A small image classifier, trained from scratch.
Model: 32-pixel images, arch resnet, depths [2, 4, 2].
Training: muon at rate 0.0061, 14400 steps, batches of 64, held-out accuracy 92%.
Data: trained on single toy objects rendered from many sides on busy backdrops, 203450 training examples, 4.5 epochs.
Rows from block 4 of a small image classifier, named by matrix and row number. Rows with one number belong to one channel. Each number is 128 + 32 x the weight over its row's rms, rounded and kept within 0 to 255. All counts start at 0. Numbers have three digits each.
After each channel's rows are labels from the 100 images, of 14976, where the channel reaches its highest value: "lies over" is the class under the peak. Only what is clearly more common there than usual is listed. The data: single toy objects rendered from many sides on busy backdrops.
# convs0: first 3x3 conv (model.blocks.4.convs.0.weight, 160x160x3x3, each kernel summed), inputs 0-79
# convs1: second 3x3 conv (model.blocks.4.convs.1.weight, 160x160x3x3, transposed, each kernel summed), outputs 0-79

convs0.33:102184160141110145078153139116135111119157179063143154128061143100152112111162160191073110099067149166126117165103118137144154112143136128124150128153082180159172093134213144120116105108094151108100113156131109113138130132054122144199110113
convs1.33:157099169062182132155067130085133099093138166125100093103118091115097124144140110121067115166097068104157134077093130133152161093058130077120115120132170109102092145182119075119115134078141131080094136135017122087109121081100158125102137104
lies over: part in the second colour

convs0.134:138136124129162166056168114099129122133134141063098172144112109106178082079089131146141135106087135129148142123161121158133127108147147118110174148051118138130105088144077133113148122123145163056083107156131086117129107167176203101155129085
convs1.134:090144120133117147087121104148130132176112114088116110085097081124126177203051082145089072110109093087137145139079139116085077181130117150136130118172124106114077114173141195167141199105109137154126128077173153149149150145133101144186119129
lies over: part in the main colour

convs0.5:093156119053140127113137115084135148154165128132191139177169111120095151131112109139179098168150136116143165123125091164106135037113164111137166154063099090070090142124227126119099147105172132057091127128112146077103165137125131089112143114
convs1.5:133118085124068050143125133106099148129088111122163188109180123121121103114123104147162102129128155098113112116158123097104168080154141126098122130055159127159145148165081114110193135141131110044131120107121100154106061132131080115111059118
lies over: part in the main colour

convs0.10:183144121057169080132101130134112172168129114133133104137145109168130124148102162135128099130148062106099065182161133142160112061149136180118167132096158102166146140111134103089097163114128150153120147179123084158123050173136086148116117113
convs1.10:112132120145160168104105078120113041112170127146093086090139151137105154161169138066104113085108079124149124078107113090127142125075106115095100181148132082095157123150123103114115130113094131113075134095128140156087120211091096173142140185
lies over: brown part

convs0.15:110085146170174158126067131128116108116145126155135136114107139121071139165237207132081208097124102104122131140136138142122076094144099120146148124099134166101101104158092132063070129092086133133177168098123164141127127148083129162135112146
convs1.15:098148148105134200118139117124092134148136079094140165086111141072178129199100111116156182137143095186112076131154137028140110138148153160128090156114132137087126130144083190149131128137140129124093142076154138160104162206152071170149128088
lies over: part in the second colour

convs0.126:105157102116116163135113124105090146132127152125182127099098060132141148071119100082166140144102168175111130133098130121128139180139143114126121055127141150150129086140152166105113150126181073190142115195156111092109154095129096121114040167
convs1.126:126157168175043131157119098163120119123100111093080135147126145139128086094221153128093113154170102133139113147145149081142142160106130125168149148065158172084166191107102093138100133109122110126099100140127068090146067106114132039056157110
lies over: part in the main colour

convs0.31:150117102146093114137240076145153067151140152095127106105196117147120167135137113131192103172073163158144124169128107145097138125110132159140102123146098142138093165107168093203095061111124133156027122087145168095106117097141170108112167153
convs1.31:162155130088180119116143138115095113101146148130127150191171144112199089101149097139132110159139147106095139110086118123136140053212132077104127107121109156114120082119112137120101177104115102091159151100140124152151135059075129155137141116
lies over: part in the second colour

convs0.9:143164112134117120144147129182140108143121126182084086107114135122084000149091131139114068180138126120050089090141089143123140103110159170130120128137119119171133154149123160101154145153080145150137142111169127140138083194082158119135160212
convs1.9:145127139075093135032128098107136089131141107078086133157126142131158033132106120189156132193081159183113157092066125143131116125095156126109133116158127161124075151197159162120142099080130105113066128140162142077068106138163117106117145169
lies over: part in the main colour

convs0.155:104126121107172177104169142109146100104119088124097174123152131114153087141081086138160148131110190104108093091100086112148152125103164146132163093117099111147169097133177152107090144075167167183143146148158096131083125131189140131156117175
convs1.155:058129090107081159075142134135123112131154126163130132124092105065114138107064154103130123129084112118127109100076197120062099128136141106149160079125068143107075152104220160118101139071154164104098114134177150116131169156117160143146135110
lies over: part in the main colour

convs0.43:086125080146153084141117173094126106130126103142108138132159115117099095109130137043102156119149103099151120175109118127116087142069102125122111147103181099140124113090081103087065143082131127208094143117112178092088135182130160117107139119
convs1.43:146130157106129093113126094127047108124133118094131136126177138114090109094169092093132095129111147155089133118194155085127106092083122146196134130104171125111135137115120132090102114085179124177107109081070153185178110207142086175144075109
lies over: brown part

convs0.139:115100122091122115083169096160117155149068130180122100177131114080084094096095125169141140139149085154110157087102107114112130131140097108092165112127121086126079145144190123137084093083119153186109117230132169127126148211187191118118155116
convs1.139:115123168108081148077130124161080116132120144136112148114113152142169108181104065179132136102113168140102089166130112188131115132136129111106137122069114143110095111121200088075125174108110117119110061128127160140064162169107109149200142117
lies over: brown part; dark part

convs0.108:117117105090109119116168090094149066129108172034140113192144129169126159125100163135086155131154136134102116189131122049124111196140120115132136072129104152104114129103135105141141141128162117096152118163144139132116123119082094142132131043
convs1.108:101129112168109134133160183133062106139113120054148147138105165145124105109155108173139110147107071143137145092119087057099119084139112141132143092148136104138141095163111154157147139109155112094099150089097178102190147129142164142137167041
lies over: part in the main colour

convs0.105:139139124058168148137116153079144098102099120024129118148183121137047124084094137140173153115120131146142134135110112085123156198136169087140135114124163117178124155126167157129129138120115071172155139198120115141120168097110114079092143173
convs1.105:168149175213100145154104155134178116124139158086143125122137119130177129127105140100105122090114114131189109187171194112118143128067066143090117091119116147140093156117130141162128122125095128152098221127126063174140149098148145056162124150
lies over: part in the main colour

convs0.150:142109141115167155131143130138131108171139115095115128120123183111116193094089165130119102075184127145103089168162123078166133155137096139130137134107147141144132114158053119100083180102116096086135074117115155131130093142169084165126112112
convs1.150:098075096140112132072119110030191113166138030080150145104071088131154124117134167123143148111071104125162162116119082132173143064132155119129144093107079060150080154164152129122110118148147095125075143109117144105152132094121097138108156090
lies over: part in the main colour

convs0.91:118068105125157069163080143131080094093121131132106126049195133114097082185183183164057065101181129106081112109178159113096110112141132139160120087174147136141138110150063095070139139101093144173125146090101165209134128084109120125144082096
convs1.91:118184091117142159083167166118109092136158146082094115149135143101052096121121173105119129117104093164159112128095096105128069114137089154169116130061116101155147057090168123097115146134099118146178137100141163217102134181081138160162124075
lies over: brown part

convs0.138:116076137166129124148154086152123027123167141064091099075170136149148108203083118069141162141146089065104116166154158155113128131025126076095143090090087105099115188119110151110143160110073126098207149103102111131118101110139117122137161112
convs1.138:136119150130145094119092109163104092197120151067144104171106124116176126143097138154148086161137118147087087154115118148117101153049097127132101138116124136177088133115102105063111107197075104152105089104146094114136091097186131160098137106
lies over: part in the main colour

convs0.106:132083145107121119110147125165092143109124128134156130153177140064191116169160194096191108125138099169117112126137111121161130095120157127160147154128116116092101086126076132180151088180079174075150132141142095130107119132105126087139106135
convs1.106:182135060078102100138174103089115107148163117087119132124159086146163103181112129130212118176065164141102121109047140187105129114216083075046128140165131111111088101157114165125105093105097111150152130104152103030098111082131104131153130130
lies over: part in the main colour

convs0.21:130078152137112127114166169106159084130111071126125115114143109080117057084137148117181123182156138112201125127109087100171109109041143141159154113108171082177134110149124141129102128068088129112154161131171102122100093144125165063116189201
convs1.21:136182140143153111143134127145104150107158126110157182198145122101217070110071170152101129164123147108116158125113125124122120129176188167103160045171068127089084148148092085076096173120114152128112149066165158135117112135081137087122124126
lies over: part in the main colour

convs0.54:183133091120111120108109137151136132143129144183130121091132123131106000116190104121105121126132091113148167091165166118116087068135136158130125149153140088134114131090095188118111159175103128058188168135136105126150092124074152143124129090
convs1.54:124101096126127155116086119156115168116138188079165141061145062162126000143149127130081149149149095125134131127126151112094119122172132085133132144140130162202139150121109162186160149115113131064090132111110194109168095100167161128081082178
lies over: part in the main colour

convs0.55:131135110099104126115126162141121146171124137000134115139183127155135163118107106154204124128152115126153144168068111165125099161116131132139129132046088105121138143119048091126158163137120137173092110109133067114129084123080170110118151175
convs1.55:115089132194100078105091114177130163109187123088091162117131135186142161135122099095122107154100140124119104142140134165118075155087122155118120143125134155133117094152110158161162159083124106141125205105123070147211054093148159098104168140
lies over: part in the main colour

convs0.143:124153156163127091142172151127089144148148086105157136134110096150117152095083119100152113175140178107138153162141161090083138143140151124134145133120096092210154112100132135073107146142205094048144144156099081060116097070081103130096103214
convs1.143:113155120136149084130137160120146153163147156123174147118103105113111103150040153057155084126087126089105198095113073171123118151111148114090143099128133137112083160101099103127155152144111119184115095099120162145104137136172131088042116157
lies over: part in the main colour

convs0.128:118064123128105037156164102152162089113154125077108121168181162132166131152180096122000140121172163114180146175135164119108144133149108142156161154150135179107128173112194108128129043146112134147125141127138111158135143115103133145138097107
convs1.128:132125169089236137127119094154091103123105137098130145139142160123186093151167082179203127167101088139131131097101182132173118120127128138115084196104169158123117121131156135127109125131144094091160170111099117170162192098074139158173129063
lies over: part in the second colour

convs0.20:093091148148088080139152166095096161137156142115106152079156140100136098125123186148079145181169130122101136120226162080117104117089136109127161118127127151080127148112132114136098157080129132149209151077158112177119136165128139148118177103
convs1.20:126113094122149121101133136111165173154107168164112081119117072148036171080105152093084092131146066161191117150132090112140082123082090126120082133163039081142098129146154077114125136085079155129107126119165180091129150173132124120112119103
lies over: part in the main colour

convs0.140:113106093111097112120072111172174119133131131116194170160113165187110128152139127199117134141107118133171140147069124106109097139100149125133115155128170172111136157161077127089125114106130108137102105140127095149099101079161150134109148107
convs1.140:146111132099166112162148088144115126179119147113167071181122077103161182133094125118130102165185112110095091127120112154141132164163157072101119159161143071120144132137131176164153118139141109055165105114096117145066067109135115200148170129
lies over: part in the main colour

convs0.111:177068144117142104151098134136167102130126126095113110075105123127137143096125129154083099075122107105109086167127117091168082139099126122144158117101176176130113070128117115097059117156089123117218131160161141121105134137091092170139093153
convs1.111:083119079152162158170143142101136183074166140123116128134135153144064156133123182134128090123156078161140127104105110140105098140105082135157104075128173053171118118128179127101146131115086119166151140098142107121144193190135104124188091117
lies over: part in the main colour

convs0.144:126131165110126131109130101112132096108129137062108125228172157134157074133104140063164161181156108142124132144102108127178161149124148097108148153075117132117104112140119128133100158099145140166178111126172117129152113136056088171153111112
convs1.144:099124156149122135122130123066114096138138078175097092151088094161071144090093104146120074159174101128110129071126087158191106136123104117165163106138097092105111115182174148142154088135118146089139125122105108030039130069130160119121150161
lies over: part in the main colour

convs0.131:140069087067149100135128092149108168114123138119079125164148138155073155108093145074123134143162134141135106120155146117112080123140066107136175086122122207130132179123134192152135109118138087083171144156107093120136115129067104136115181030
convs1.131:096147167173192156149102118160129136119132139168099090127168133133170117112147149099159106091134146211113114121148144125141130148154097080127145132082105146159171087148150126108126096165097148140144143154084071106092101108159154127103108199
lies over: part in the main colour

convs0.13:150131105120107154146101122106158126162122095095104145135121098095145133151149088197127079125117079066164097111143107198095156134140110145122193101128171104094114120151070170113209150131129192152180108160212100161049141165071122112085109103
convs1.13:090092171169143125063067099139187159106142118091125173135144152118138155104109114129120138147127146115085138177134118146164078089117081144142104111125133095133069164124181105133126139131093110129132139180124155105145230176123126166157146102
lies over: dark part

convs0.34:145090119153114121170137058114078134090129141131145075069209136131169157153183138152110206136150126125136099178118186185100143113127136133129125145152094116089102083132143122189115051120117112158096141112116169129127123079108079088137108129
convs1.34:074136114092167109117104166145131085144136140128067115119110169117144118176240132128099121078088083147168112091096129087131087062108128137142117162116156133174145090129119174094119130046167150091140153071170113228192134170102076153096116135
lies over: part in the second colour

convs0.112:080092108068096082127069122118176191133113125169165115103169127127126120137108110152197132157140146125164137167167135107134169080155223172132162135084151154101146151153140133162156176112085123103143081120108112128143176148133087084124106088
convs1.112:135152175086103083174163128099133127099086132164101189122193120093149150090158121173111122099140120121104147162198116081125110170185132121129129146073128128148125144100122126139164159135120118160174153177119155160176115126066077100130127164
lies over: part in the main colour

convs0.101:115109150080094124159082081112095100147070113132155134191101159152043152104082143132088120148135106171169176171108201197185165161170119129110074137107095134137088143154046098127144118148085111165126089153089140070121173135105175179117149053
convs1.101:126190061165131144138114127129097153122139158138132115164099184232140140136158109139119150143155085134125138162160115143136134116112114113098104123124127054130143166124153156078066179146148082163178191192133102102112099063133135114185199149
lies over: part in the main colour; part in the second colour

convs0.113:089096158193136159112112154169148091142145072109142113117164143133072079160091109131137082153089104089083126167136110095143174181091131130135160107123109153074090151138121109093110160067116131199132063163137180134125178170110200140107189118
convs1.113:093122118141173132144119107168097059107062066112088099096089119126194085115116132142160076144134100111088093128140064142164138162105129117121091157066153144115113116113102117085101094078128105139154149105164113126156132134185102169097149138
lies over: part in the main colour

convs0.97:153137158167134103091142088134139084140151141172157089135160140151107087127073126116181144156102086096100123064119110164181196081138176159130142143124182124079119136130113124138115106111140176116105098148119124084165130182150186161161187135
convs1.97:065089146134140121119150138111129126146141091132114115150103102152110144163113121181092137107116100141166123106103177136128143156120190073135097049144091087121077089172155196081127115093134200115138134117162095080123153089152078205172151142
lies over: part in the main colour

convs0.137:173132120107091121150148132109134114127095121158119116105174146109074172117107155136240091096152127124144081092114136116127177050145175166161180146172139113160102165117123111161117192158124113077160139047151051118128130095086111095129126001
convs1.137:127105099183107089180140107163078120132117174131169154100192170103150125113152164111100152128097143141091131094105121158098160108110086137139124136132154163147144134135105145154161083090091102096132175105147066118116148114139193117108127054
lies over: part in the main colour

convs0.159:070102144145116087176091143174080141134102092086106174077141135107113017168160198120140123134149136146116107162150131168084066136082125104140111101141125135116144095144103118042120201092109107196120098052127098113122129149139083118110154107
convs1.159:143151139147142098179102124117099102157098112126108135156197106102155056120103156101159140164149180047071152172186136134111132161158108126119132166120123122175123129134136095152168097118104135148140045112080071131156151132167113087087105175
lies over: part in the main colour

convs0.153:150107160092146113141123113137137081181129109126095141160168132145147108096149132113067165137155194156172120160119120142116155072146129166128152107118091128168115108122161100108077081097168132120083130156122177075115107183083028108115084108
convs1.153:126127147084115114102075181161107118142175158177068128159079136096103088132192110156137150071170097084138098095112124101175117145097170144171110141141139094086182091113093051066078063114100102207136106115133110114143164168157119163126117109
lies over: brown part

convs0.18:130147099036118161068033128170132153134172153076144165101186167098121073127151082159109168045109143127153075166130114214139116155147107132060130159041151104070153146199120137100119147147158116121109109126178174146124158137127070127150140148
convs1.18:091132094113136165117097081120179100125133074128111093103087065158131157209167141092124109152083109115104153133122133100181142094119130121143141114152091158108132089087069168148090124095154149090091175091097143093102133095087093114164138136
lies over: part in the second colour

convs0.6:130118060113100074147121094131168121143057106135058114122137133171139157122119132182130146170143119134149154167108169050094120168102095138115119124117117210198091201098200118094099060074119141147099121128147129156156156169092100132185090093
convs1.6:139058135139172105158155139118100148139107103144110076121146150159113116092115111129136180126169135167098154116126109173141121063106139121083116089143130151148150163110163102151137153094165143103155104160168160136132106075112154155149211131
lies over: part in the main colour

convs0.56:165128139094109104140191122130122070095076128058109120171191127167084085104057113090172150154064109131072112154112134090108144146117167146149153124181145183157138152108121173117166140100088159068118149116169099133138125125121103117097109138
convs1.56:132111133146123170104176112139149102172125120062107114167133164196132072101120133145146128143104124122121143096102127160135121156168119142157160132072123172125105118187119157196132173131165105194156054133143087114173139101149146191132155059
lies over: part in the main colour

convs0.120:128078117100075099091096130145087130100165142094148149091073070136115124145166151163102097140163093129161118117084126211141133120106089097126062151142087150143133171111085151130178137172080164152129120137122082147121136104119129087116144119
convs1.120:149167109115114116098097173147171123099155199154148115135091145103100137130186118088071160136126092110149133083114196067133074094082102126106162182157129150101111119173108102128088107140116123079163216120145099131134138114117087158159103121
lies over: part in the second colour; part in the main colour

convs0.114:150138159121133140114159106141133121120169116109090116166146141164086116114117078152034146123124129111155121144109131080122136209185113131123200132139121104163141090141130132157133065114071144167166117088136137142056106121108120120117093138
convs1.114:139124161087098129114073144120182127185107113126115163087110135091140119163120163095145173153145084146143090167112149089134120141101141182144127181152122096110106131140189141156117103039112100158136155114144097195169196203087161150162118093
lies over: brown part

convs0.58:112105139105130097158133113078124092108083152049140094128145136146094139160134118096053137120108117139153106096123153114144089125158160102117164225152097097117074113105092177135162122106127157198177137132129129150149096115142180176140125113
convs1.58:155102134121153141102093150154092071189147132136132068112155094112138104162153113141131128092071110092104167120152149197112133134122125109108150096160096143123192128110141150150072137131157160123188144175132081099140136130184186167112187131
lies over: part in the main colour